config.yaml
moe: "expert_choice"
num_experts: 8
expert_mlp_ratio: 0.5
depths: [4, 8, 4]
widths: [64, 128, 256]
kernel_size: 5
mixing: "cutmix"
loss: "cross_entropy"
residual_init: "none"
orthogonalizer: "polar_express"
ema_decay: 0.995
steps: 9700
epochs: 51.4
lr_schedule: "wsd"
decay_fraction: 0.2
Rows from block 3 of a small image classifier, named by matrix and row number. Rows with one number within an expert belong to one neuron, the router's apart. Each number is 200 + 20 x the weight over its row's rms, rounded and kept within 0 to 999. All counts start at 0.
After each expert's rows are labels from the 100 images, of 14848, where the router gives the expert most weight on average: "peak on" is the class under the peak. Only what is clearly more common there than usual is listed. The data: rendered roads seen from a driver's seat, with toy cars, trees and houses.
# router: router (model.blocks.3.mlp.router.weight, 8x64, trained with AdamW), inputs 0-63
# up: expert up (model.blocks.3.mlp.up, 8x32x64), inputs 0-63
# down: expert down (model.blocks.3.mlp.down, 8x64x32, transposed), outputs 0-63

# expert 0
router.0,200,187,186,168,199,217,190,175,227,227,177,214,181,211,190,215,207,175,216,239,206,207,219,201,182,142,182,215,212,168,169,175,186,175,192,224,211,190,185,244,209,189,199,244,202,232,203,183,192,225,219,191,186,187,209,225,195,203,209,201,217,207,193,220
up.0,191,199,161,188,236,246,210,188,216,214,200,199,227,217,217,224,192,176,217,171,247,195,182,199,216,211,193,184,187,176,194,213,199,195,202,198,232,190,199,188,225,221,176,174,206,165,184,164,206,175,190,205,190,199,213,197,222,212,205,246,164,179,199,195
down.0,193,197,192,207,212,201,196,178,131,198,190,208,212,181,180,216,203,204,194,206,201,212,255,191,188,224,217,208,206,183,219,225,212,187,180,208,195,190,173,195,190,226,217,167,160,190,183,203,194,217,188,200,200,186,195,228,197,180,208,216,183,205,204,268
up.1,190,160,203,225,202,205,199,207,180,221,215,210,202,202,202,155,181,233,218,214,149,200,210,182,211,162,209,233,170,227,203,213,224,201,200,210,207,191,167,172,216,226,200,202,204,222,201,200,214,177,234,229,196,196,180,199,207,204,164,199,208,199,208,161
down.1,210,217,245,254,192,174,194,209,206,192,209,175,189,187,239,196,175,170,193,210,213,208,183,177,225,187,190,216,234,198,149,179,198,172,199,224,228,193,207,218,189,193,214,227,191,227,188,211,198,189,205,158,205,208,212,185,185,195,194,207,216,175,197,180
up.2,221,185,169,207,193,189,198,212,191,180,199,205,198,221,222,207,211,172,222,193,176,240,184,194,163,211,198,195,241,211,231,194,205,185,195,215,186,207,166,217,217,238,163,239,228,185,193,252,200,208,200,193,203,203,179,204,196,168,183,200,189,217,196,169
down.2,210,223,204,200,206,210,195,177,181,190,186,247,194,177,195,210,183,203,204,175,187,169,216,175,184,212,201,194,189,214,191,241,210,213,196,227,197,215,230,208,187,181,213,171,257,204,212,170,223,224,195,210,177,218,180,222,168,211,219,161,233,203,194,188
up.3,169,218,204,190,176,194,202,221,209,193,195,214,198,184,228,213,213,230,186,188,196,218,207,185,197,226,218,213,126,182,191,180,202,181,201,188,196,194,220,189,206,201,203,177,204,193,205,170,192,279,193,187,204,212,222,231,204,185,191,215,202,175,195,208
down.3,197,200,231,214,204,190,185,188,200,176,208,207,210,204,188,169,164,204,190,188,211,191,214,181,197,196,250,218,201,195,173,190,193,219,165,230,244,217,238,210,213,181,208,189,213,228,163,204,196,223,227,153,217,199,190,198,173,190,191,206,221,182,188,232
up.4,189,239,209,206,237,198,207,191,204,202,192,222,237,173,185,209,220,206,213,198,156,201,218,154,174,206,177,197,208,202,216,179,187,174,193,238,200,165,188,170,208,208,233,192,214,170,176,214,188,220,199,214,204,207,191,198,196,243,218,207,172,208,209,178
down.4,206,209,214,182,160,228,199,218,185,204,171,222,220,166,228,224,216,214,165,186,184,191,191,227,198,198,173,200,158,204,221,228,175,200,192,216,243,214,204,225,203,206,214,164,205,188,179,177,214,220,188,205,204,212,192,161,215,192,211,213,202,189,224,172
peak on: verge

# expert 3
router.3,188,203,205,168,176,216,189,210,146,221,208,193,182,186,225,183,164,225,197,209,188,203,182,165,201,166,204,179,159,175,221,201,212,191,211,195,201,218,195,206,225,213,187,186,217,232,177,222,187,243,240,197,197,201,218,220,204,195,205,198,217,180,190,231
up.0,195,183,215,211,207,212,186,188,218,246,196,195,198,202,168,208,209,201,205,225,163,179,211,190,180,226,203,208,191,190,194,168,213,191,200,227,239,203,206,158,199,206,236,206,198,198,200,226,198,194,220,166,192,209,216,162,157,256,205,204,187,184,191,181
down.0,197,178,192,179,193,192,193,184,203,212,190,239,182,188,160,225,210,212,184,204,172,172,238,206,203,197,206,219,167,224,218,220,201,201,164,195,213,208,192,222,218,203,202,207,178,189,187,185,176,222,207,186,202,202,225,166,209,195,182,214,204,234,197,270
up.1,198,177,199,182,209,231,217,160,189,184,221,190,222,196,179,183,218,225,190,204,183,206,218,212,200,189,195,209,245,195,206,201,168,201,203,176,230,238,183,202,204,196,230,200,170,166,198,205,218,164,203,200,200,187,193,229,252,164,176,196,219,208,179,203
down.1,195,194,175,204,205,185,197,171,199,199,190,220,210,198,149,218,211,199,184,184,167,196,256,217,205,201,194,226,181,193,195,192,209,221,166,184,170,204,174,190,227,196,174,204,180,199,221,221,219,210,208,217,203,213,199,230,200,208,211,168,186,222,200,261
up.2,236,189,194,184,170,178,188,195,220,201,220,223,178,228,206,214,168,151,194,195,192,193,199,168,189,198,205,190,164,209,198,195,214,207,234,197,204,186,179,188,214,226,187,225,211,203,202,192,184,222,186,240,218,215,180,194,187,216,206,250,217,202,232,163
down.2,192,184,177,157,218,212,236,182,172,214,208,197,202,224,168,207,221,225,224,183,155,203,212,227,179,209,210,195,187,213,208,193,194,223,186,182,155,209,185,202,170,199,197,209,177,178,201,212,223,209,208,201,238,176,182,210,233,210,199,175,221,233,202,209
up.3,208,182,195,190,191,183,152,203,226,195,179,224,209,176,217,243,168,193,181,197,184,194,205,240,188,213,199,198,224,228,198,236,183,222,176,185,222,186,157,197,166,192,198,223,203,230,218,213,194,164,229,199,238,218,199,189,194,204,204,200,186,197,195,199
down.3,198,213,175,224,182,202,231,176,158,219,197,174,199,209,192,205,210,175,177,200,213,159,236,203,191,202,202,159,215,201,172,176,226,197,192,196,210,207,239,217,202,198,206,167,172,226,201,215,175,178,198,206,207,198,179,215,225,197,199,176,225,207,208,248
up.4,226,215,199,209,200,182,192,217,214,149,200,184,195,199,196,171,203,216,214,198,211,185,210,183,184,193,161,202,222,187,198,207,201,168,234,197,213,230,190,218,205,187,185,203,208,227,162,148,221,193,198,190,229,225,212,175,172,201,224,190,222,210,176,241
down.4,217,192,218,184,195,203,193,233,191,188,203,203,170,220,247,212,160,179,189,176,214,248,193,202,219,185,182,239,223,200,164,186,214,194,205,213,181,201,203,214,166,186,208,186,203,235,207,213,208,209,211,170,197,203,188,215,214,189,169,207,178,197,231,162
peak on: road

# expert 1
router.1,229,207,201,183,183,151,209,208,205,155,204,218,204,197,189,237,212,187,173,194,217,227,212,180,180,186,167,204,190,152,217,194,154,201,218,186,214,197,220,185,176,192,172,188,195,193,202,209,214,212,201,201,211,225,194,221,212,203,211,160,170,232,196,198
up.0,150,190,216,219,172,228,213,200,226,183,199,179,194,197,184,193,240,187,192,193,194,180,192,211,196,193,196,174,219,188,223,205,168,202,200,186,184,257,221,225,191,227,184,200,195,198,187,178,191,202,212,219,173,221,222,226,200,180,170,237,210,228,184,183
down.0,175,180,195,184,192,227,178,176,175,204,214,199,198,210,200,197,217,195,185,222,154,217,219,203,206,178,165,246,183,169,199,177,206,211,211,200,233,188,198,203,209,213,165,178,202,196,242,215,218,180,176,244,213,213,207,212,216,228,194,186,174,194,222,188
up.1,171,220,222,192,225,255,174,180,216,217,205,184,165,190,206,189,171,216,210,212,198,163,207,181,187,214,173,197,202,184,167,233,191,192,202,213,197,206,178,207,223,214,202,169,180,219,189,208,251,185,211,212,201,189,209,229,186,189,223,184,183,186,199,228
down.1,207,205,198,172,203,184,182,195,196,160,179,223,180,210,167,240,189,239,231,204,197,205,224,233,211,193,193,206,186,208,178,217,214,194,179,172,185,181,211,191,228,186,191,178,165,218,193,181,177,202,190,198,212,221,216,213,222,198,186,182,229,226,213,253
up.2,200,189,187,209,191,164,211,211,179,261,181,200,208,219,221,194,243,195,185,200,177,238,197,182,214,198,229,191,190,186,188,174,201,236,174,158,197,198,218,199,190,181,221,211,194,191,231,201,189,206,179,219,206,203,209,161,218,197,232,200,208,202,196,164
down.2,232,190,194,241,214,197,163,180,202,208,205,238,208,205,173,224,176,192,208,194,178,204,193,169,178,197,229,212,226,218,183,193,194,226,147,190,180,193,232,187,234,200,194,182,196,205,191,185,223,181,207,225,204,243,192,201,209,212,179,173,207,230,196,197
up.3,192,218,205,220,198,199,174,202,152,174,247,195,221,194,194,190,232,199,192,217,159,199,164,219,234,219,223,196,215,223,214,210,214,212,199,192,196,185,171,213,184,199,225,208,219,175,205,209,200,204,167,186,173,181,224,177,227,173,206,205,171,179,216,217
down.3,197,221,159,205,213,212,196,220,217,197,191,210,219,194,146,198,213,202,203,194,198,224,157,218,211,224,197,199,189,188,227,204,193,191,173,176,178,195,220,218,193,186,191,202,162,164,225,189,202,216,195,179,213,185,215,199,164,209,212,196,197,238,220,256
up.4,167,217,196,155,222,181,179,190,215,171,187,220,235,208,246,209,161,172,183,205,185,224,228,177,199,200,197,186,200,230,200,224,184,174,223,188,184,174,198,193,212,210,207,181,199,226,229,177,205,168,201,204,202,189,219,218,206,195,198,216,223,179,223,221
down.4,182,261,165,185,176,184,191,211,171,185,202,212,168,210,188,209,216,232,234,181,182,240,208,224,175,193,200,203,214,202,217,205,196,237,176,197,200,200,157,211,215,188,172,206,195,199,199,184,207,199,204,201,221,192,203,202,174,190,179,191,218,210,224,241
peak on: road

# expert 7
router.7,212,217,206,198,198,215,177,184,259,241,162,246,213,222,210,210,182,214,211,185,202,196,184,213,192,189,199,193,206,204,181,177,202,179,203,216,192,160,161,211,192,183,196,208,177,215,222,149,204,200,161,198,214,220,176,200,201,196,209,223,208,187,188,203
up.0,196,226,208,215,193,178,171,159,209,208,229,216,198,204,163,215,198,198,196,196,147,214,207,146,197,228,213,216,196,165,218,158,229,183,213,197,229,189,208,190,190,224,237,206,187,178,189,223,211,206,186,206,194,203,209,208,211,226,226,192,186,190,201,193
down.0,202,229,213,182,215,236,195,224,175,206,182,195,202,193,146,185,232,208,169,173,179,204,185,206,208,197,161,192,193,203,209,227,196,167,181,214,201,216,221,226,177,191,205,195,218,219,177,207,237,207,193,193,194,217,198,187,226,161,225,216,227,169,197,208
up.1,185,218,200,148,204,206,194,204,201,211,175,194,203,190,176,199,219,179,211,184,182,240,211,189,199,186,214,242,221,195,232,191,207,216,197,188,218,208,209,200,208,209,188,200,183,160,194,218,165,175,215,204,174,191,144,209,168,207,232,204,195,221,234,219
down.1,194,155,234,217,236,189,206,200,192,205,201,201,200,176,202,192,165,196,202,185,227,200,234,188,215,185,180,185,221,222,152,200,175,157,186,227,241,220,210,208,185,206,217,221,183,208,169,211,223,222,193,179,214,220,182,196,175,184,203,182,213,197,198,219
up.2,197,172,189,201,202,219,209,192,188,200,225,194,189,211,222,183,173,179,241,225,192,199,200,200,184,184,182,222,234,172,195,218,188,185,228,206,194,196,179,186,207,189,214,208,237,221,184,242,219,181,228,154,223,161,233,220,210,188,162,198,197,197,193,199
down.2,209,218,206,215,220,206,197,205,167,172,198,194,179,202,191,174,202,224,233,172,178,211,213,219,184,205,179,201,223,205,206,192,174,204,179,218,213,189,229,187,175,168,224,235,237,216,173,186,233,211,242,185,207,201,192,176,191,188,180,191,238,184,209,236
up.3,214,205,207,174,207,177,193,190,156,221,220,214,228,221,204,236,220,203,218,153,233,201,193,185,223,212,186,202,200,174,181,173,189,181,181,231,188,206,220,184,219,204,190,237,187,208,154,197,195,201,202,194,157,213,230,199,218,213,225,202,186,184,194,200
down.3,193,207,208,218,190,245,174,216,211,198,210,198,201,186,168,223,180,168,181,203,212,218,211,211,216,186,196,226,181,230,209,181,208,202,170,211,180,225,178,160,196,196,222,195,182,201,211,227,179,171,176,181,159,205,233,229,194,210,214,204,192,172,203,244
up.4,199,171,180,212,189,220,267,181,179,186,170,194,207,208,189,209,175,190,258,184,170,205,224,223,230,178,204,194,207,205,172,193,205,198,211,162,194,222,213,204,236,218,178,184,186,200,207,215,194,203,187,177,217,211,184,206,202,200,200,230,201,187,213,181
down.4,235,190,190,190,234,230,221,213,222,210,170,192,179,190,215,187,207,213,205,195,185,222,226,188,195,226,219,190,181,209,204,203,157,174,235,180,186,169,227,191,174,164,196,212,222,211,198,164,216,196,222,217,216,172,213,228,223,210,166,198,217,193,203,214
peak on: truck

# expert 2
router.2,217,196,205,260,221,167,221,204,243,180,237,183,215,214,207,196,178,209,187,184,197,181,186,222,197,232,220,226,208,216,219,201,183,213,198,216,200,196,183,161,204,184,193,195,165,203,212,177,203,200,189,217,220,218,199,178,218,216,199,165,197,234,194,169
up.0,197,193,182,202,182,238,179,205,188,187,200,173,208,178,226,157,150,193,210,194,201,196,223,170,184,187,195,209,213,193,184,249,207,190,229,201,200,231,180,189,220,216,212,208,222,205,196,170,189,207,217,223,190,204,179,238,159,190,226,211,219,224,209,201
down.0,190,204,170,189,197,175,204,220,167,179,174,176,183,195,165,227,201,212,258,191,175,215,191,213,180,200,230,204,201,239,197,233,202,170,208,215,202,227,218,198,215,213,200,208,203,225,198,200,218,157,174,184,196,208,192,219,174,201,189,224,174,180,211,186
up.1,229,226,188,198,194,205,187,202,194,183,204,182,202,174,184,214,213,217,231,161,206,234,158,172,217,180,205,176,172,171,219,171,199,216,209,176,187,234,202,221,195,187,208,222,184,181,220,203,205,237,212,216,193,206,205,163,196,182,238,219,211,173,217,208
down.1,211,209,209,200,196,197,200,198,233,189,205,222,191,215,181,194,186,213,202,182,203,203,228,154,194,191,196,205,206,185,204,211,193,219,127,210,198,188,186,206,236,220,227,188,225,202,188,155,197,231,212,223,197,195,186,212,216,195,171,196,239,216,173,237
up.2,229,180,179,200,181,177,189,199,198,189,207,182,234,185,260,200,203,199,222,226,190,220,192,184,200,226,233,207,172,196,204,180,188,194,183,192,222,203,216,182,224,198,211,193,197,198,223,226,196,169,181,195,210,177,195,167,187,194,213,220,248,149,203,209
down.2,215,213,216,206,216,215,182,165,138,171,206,213,181,196,202,217,212,163,199,190,217,188,203,215,192,185,197,184,195,247,212,204,244,191,227,188,179,190,197,202,215,216,185,185,172,183,197,198,231,216,202,228,151,229,198,190,210,197,193,228,188,188,204,199
up.3,176,196,160,180,217,216,181,195,209,214,179,224,182,171,243,182,210,246,189,221,178,223,213,201,226,196,188,198,209,179,184,231,230,196,175,198,209,186,151,221,199,216,196,169,191,206,221,202,223,188,195,176,216,198,187,234,181,178,189,204,196,211,222,208
down.3,214,233,180,183,160,173,177,196,205,191,210,210,177,198,172,242,182,173,221,207,211,215,170,227,197,196,173,209,188,212,231,240,216,205,181,206,200,196,200,178,200,226,221,212,191,213,200,156,176,201,214,197,230,174,191,239,179,180,188,214,196,200,197,179
up.4,193,202,191,194,212,249,270,205,190,210,166,181,198,180,189,196,182,166,210,201,179,225,199,191,226,207,202,180,193,207,200,155,229,194,196,165,222,211,218,206,215,226,200,176,193,200,185,182,208,203,180,170,195,212,200,212,197,177,176,206,197,213,238,215
down.4,235,187,204,177,223,235,232,211,205,220,214,159,195,178,227,187,220,197,193,224,206,205,227,190,190,196,211,187,178,202,198,223,148,178,236,191,182,167,210,190,158,189,194,219,223,186,196,207,227,185,210,199,210,157,220,211,204,191,191,203,219,216,192,191
peak on: road

# expert 6
router.6,205,201,204,164,160,227,219,221,155,199,196,211,178,166,171,195,188,200,198,216,205,195,182,198,204,203,197,150,210,181,196,188,199,187,218,215,182,239,238,224,203,241,207,199,233,178,199,204,189,172,218,206,195,208,214,213,201,182,174,225,190,184,229,213
up.0,251,213,195,221,219,167,192,191,172,192,222,202,195,179,184,166,203,193,205,179,180,175,212,196,173,186,222,241,205,209,213,186,166,184,191,215,201,156,222,194,235,240,185,210,208,197,180,217,181,195,192,204,213,205,238,169,197,214,188,204,214,224,209,195
down.0,195,219,166,198,216,197,215,182,168,247,176,195,220,220,216,182,171,224,202,196,174,188,185,217,203,208,215,198,184,221,181,188,206,218,224,201,180,240,208,226,192,194,167,175,158,175,210,219,198,177,214,169,214,185,183,204,179,241,222,195,199,209,202,210
up.1,173,195,180,232,185,216,201,216,202,169,221,219,196,196,212,209,188,215,194,198,216,214,198,221,193,201,207,227,191,244,206,211,185,212,155,186,172,224,181,165,167,177,184,170,187,186,215,198,170,203,187,197,226,228,225,167,184,197,204,215,213,206,189,247
down.1,222,207,196,189,143,236,181,219,194,205,209,207,195,165,243,195,225,227,188,231,175,170,191,205,204,214,171,215,213,181,207,217,208,199,169,193,185,194,176,191,183,195,238,196,205,180,221,197,175,176,193,218,200,183,208,192,221,214,201,196,219,245,213,184
up.2,194,198,200,235,194,189,235,198,206,176,171,187,173,197,231,200,177,214,193,205,214,217,183,189,228,210,206,187,211,177,198,172,231,166,183,173,213,202,228,192,209,218,202,191,232,159,243,177,183,197,195,184,216,196,178,226,215,207,160,201,208,191,208,240
down.2,217,186,218,177,175,204,212,211,208,185,218,161,200,154,226,208,216,179,175,206,228,237,212,206,206,204,214,227,175,220,190,220,187,181,231,181,196,181,181,156,165,224,239,214,190,218,220,187,199,201,222,183,208,200,199,221,203,208,167,195,208,176,198,188
up.3,215,204,175,179,187,191,196,211,176,189,186,206,231,169,220,222,221,177,201,195,220,187,201,174,191,198,209,150,180,204,186,215,212,214,199,197,178,205,209,217,228,192,159,190,207,224,230,192,212,203,252,189,256,205,212,198,201,168,199,164,217,207,203,204
down.3,179,196,196,178,222,224,196,172,237,212,168,209,211,190,196,177,191,220,191,227,206,170,225,230,170,216,163,195,177,219,200,226,192,179,198,209,220,185,207,205,217,202,226,222,243,177,233,174,219,193,181,187,235,181,199,201,208,176,183,232,197,200,191,200
up.4,180,198,197,208,221,229,202,205,195,187,200,190,214,214,204,198,226,197,203,185,178,203,192,157,179,206,204,184,219,195,205,195,178,189,201,209,246,225,188,115,192,222,237,196,210,197,179,206,202,194,194,207,230,209,198,215,159,238,203,225,193,197,193,189
down.4,206,176,201,207,207,191,192,227,196,225,176,200,224,157,202,187,230,191,174,207,207,171,169,201,228,196,186,200,151,191,222,240,206,181,158,240,219,205,201,186,218,211,197,195,224,178,194,181,221,231,201,178,196,192,208,189,238,198,191,231,199,195,194,194
peak on: road

# expert 4
router.4,219,175,221,207,146,217,176,206,195,197,225,167,181,196,171,166,186,206,196,187,176,193,191,200,222,199,198,180,200,217,203,204,225,226,187,172,198,235,178,195,184,193,195,200,194,195,248,225,202,169,181,194,154,213,186,177,217,185,190,207,220,228,208,188
up.0,194,223,204,221,206,207,204,201,164,196,240,190,200,207,254,210,165,195,234,224,201,218,214,195,206,193,218,205,145,182,207,172,211,197,187,234,191,199,195,197,196,203,202,179,216,184,186,218,205,256,192,169,194,183,179,195,204,215,171,176,184,205,215,186
down.0,186,165,174,208,224,195,213,188,224,199,178,215,220,203,156,208,217,215,189,212,238,215,202,202,191,201,216,173,200,213,204,190,161,183,200,235,226,239,216,183,204,213,213,199,209,190,180,216,242,190,210,195,183,214,177,171,179,183,163,170,193,188,233,205
up.1,231,181,199,200,195,207,192,187,250,205,163,208,194,221,198,231,186,195,220,191,179,203,199,206,175,164,200,180,209,193,188,187,188,185,186,231,206,174,197,206,200,184,242,209,167,244,197,169,184,189,183,237,200,215,162,226,213,194,220,206,227,203,202,220
down.1,206,230,196,221,207,246,214,166,189,169,186,180,215,182,180,208,224,221,188,192,177,189,204,208,196,226,182,208,223,207,161,176,194,180,160,231,178,205,200,198,223,182,192,224,188,197,252,196,212,171,187,208,199,212,191,209,228,197,195,185,201,198,238,183
up.2,172,223,213,185,174,185,173,179,176,212,196,212,202,153,178,187,172,196,196,210,215,221,216,199,250,208,183,202,173,189,182,210,205,185,228,199,207,212,218,210,192,202,193,174,211,184,235,247,198,207,215,190,156,185,207,241,202,218,182,201,202,206,199,230
down.2,151,192,190,187,200,157,218,200,219,241,244,188,232,147,203,160,208,190,208,202,199,224,191,197,216,171,209,194,225,208,223,210,202,203,235,184,178,197,176,206,204,208,200,206,222,185,199,224,186,197,178,235,179,201,193,200,195,177,210,204,181,213,194,201
up.3,168,190,199,176,188,189,200,168,232,213,224,207,142,188,220,198,217,229,163,178,215,187,210,213,195,221,194,213,213,216,189,196,178,204,212,222,204,184,175,224,220,243,198,180,235,200,202,189,201,223,192,190,200,235,170,196,234,202,199,187,189,191,177,179
down.3,165,191,211,200,189,205,206,221,231,196,185,213,180,238,219,204,188,213,171,198,214,220,215,224,222,189,223,179,177,182,202,217,219,208,273,157,190,184,197,166,192,192,233,208,187,192,186,168,198,174,215,193,207,218,203,213,184,214,192,214,201,217,188,190
up.4,210,201,176,252,202,192,206,234,189,193,202,218,171,158,222,165,189,226,192,161,186,210,233,187,209,177,203,193,177,193,189,196,181,207,207,193,211,222,187,176,213,232,194,204,195,196,190,226,200,202,205,219,211,233,181,221,178,223,186,234,169,204,173,180
down.4,205,212,210,217,187,216,185,241,228,201,209,169,178,179,185,181,189,203,209,176,209,186,190,219,213,210,154,207,176,227,214,180,227,214,173,187,181,203,192,160,224,222,206,196,230,184,196,198,201,222,201,229,191,214,171,208,201,182,201,212,189,159,193,251
peak on: road

# expert 5
router.5,208,195,204,163,204,224,183,197,180,205,222,229,212,218,187,193,237,196,171,216,215,178,239,190,192,173,204,236,232,174,186,196,205,202,210,225,204,217,218,206,242,222,217,179,208,208,179,229,171,216,231,194,197,208,192,204,183,213,216,165,164,215,209,218
up.0,156,198,229,193,190,171,183,199,196,217,268,197,196,172,217,188,215,194,160,196,205,200,168,222,212,194,196,175,210,200,215,210,200,183,197,225,207,204,183,246,208,235,200,205,211,202,213,178,188,170,189,226,194,194,213,198,206,168,220,223,205,208,173,183
down.0,213,219,176,192,189,196,207,148,238,197,211,191,190,189,195,189,211,172,178,228,216,206,232,210,202,219,210,222,219,215,195,200,186,162,210,204,199,171,203,178,182,183,204,232,154,193,217,206,236,243,163,187,192,210,185,217,207,194,211,173,222,200,199,218
up.1,194,225,217,190,228,204,190,199,204,201,218,180,217,186,211,172,191,207,192,223,162,208,215,202,185,218,211,214,190,193,240,160,219,198,168,191,241,171,190,213,225,160,240,195,204,217,222,183,179,209,198,200,184,222,212,189,177,228,209,167,193,168,193,179
down.1,197,206,200,178,212,235,215,195,159,201,208,195,190,197,176,213,186,177,199,200,200,175,237,206,195,183,185,229,196,202,180,211,185,198,189,188,215,207,199,224,228,186,225,216,192,164,190,171,201,197,230,204,204,200,174,191,200,207,208,192,206,200,195,293
up.2,203,191,202,206,195,198,190,233,196,193,190,186,183,199,217,179,213,211,182,219,192,216,234,218,225,141,215,193,188,175,195,203,187,193,189,148,191,204,228,168,225,186,182,222,232,174,200,197,186,196,219,208,218,190,223,196,206,189,238,169,213,237,224,181
down.2,195,216,202,192,197,199,189,202,209,173,202,230,226,204,212,189,161,177,218,193,208,193,201,175,195,161,198,217,214,251,199,212,241,201,233,195,195,171,207,169,206,202,179,192,193,191,221,222,238,188,163,224,179,189,228,202,184,206,166,234,192,176,207,190
up.3,187,203,196,218,237,161,195,238,167,173,197,177,223,165,203,213,213,214,215,203,176,220,198,193,233,193,202,188,194,200,191,220,218,212,182,166,183,214,185,203,169,208,141,218,197,197,159,209,223,198,202,223,200,219,234,213,194,218,217,213,186,196,211,188
down.3,204,210,194,245,223,181,189,182,208,213,220,184,200,177,162,176,215,201,230,196,207,138,167,213,165,206,179,200,192,204,213,175,222,220,189,181,192,213,190,234,194,173,172,187,191,194,199,217,197,210,189,204,219,201,230,210,188,192,173,211,211,225,233,218
up.4,173,239,206,207,208,194,215,209,201,225,210,174,176,205,203,197,181,210,223,203,223,190,219,228,202,166,183,152,171,202,180,246,167,210,205,176,193,214,180,239,204,183,194,233,180,214,226,201,218,168,218,196,211,198,206,197,202,207,175,193,202,178,167,209
down.4,205,209,172,205,213,238,194,196,162,173,198,203,166,239,140,224,182,194,232,206,199,225,207,182,188,183,205,221,213,211,182,212,230,220,193,198,185,176,183,191,188,198,197,209,189,219,200,179,164,204,204,189,228,202,196,206,207,197,182,185,196,211,204,257
peak on: road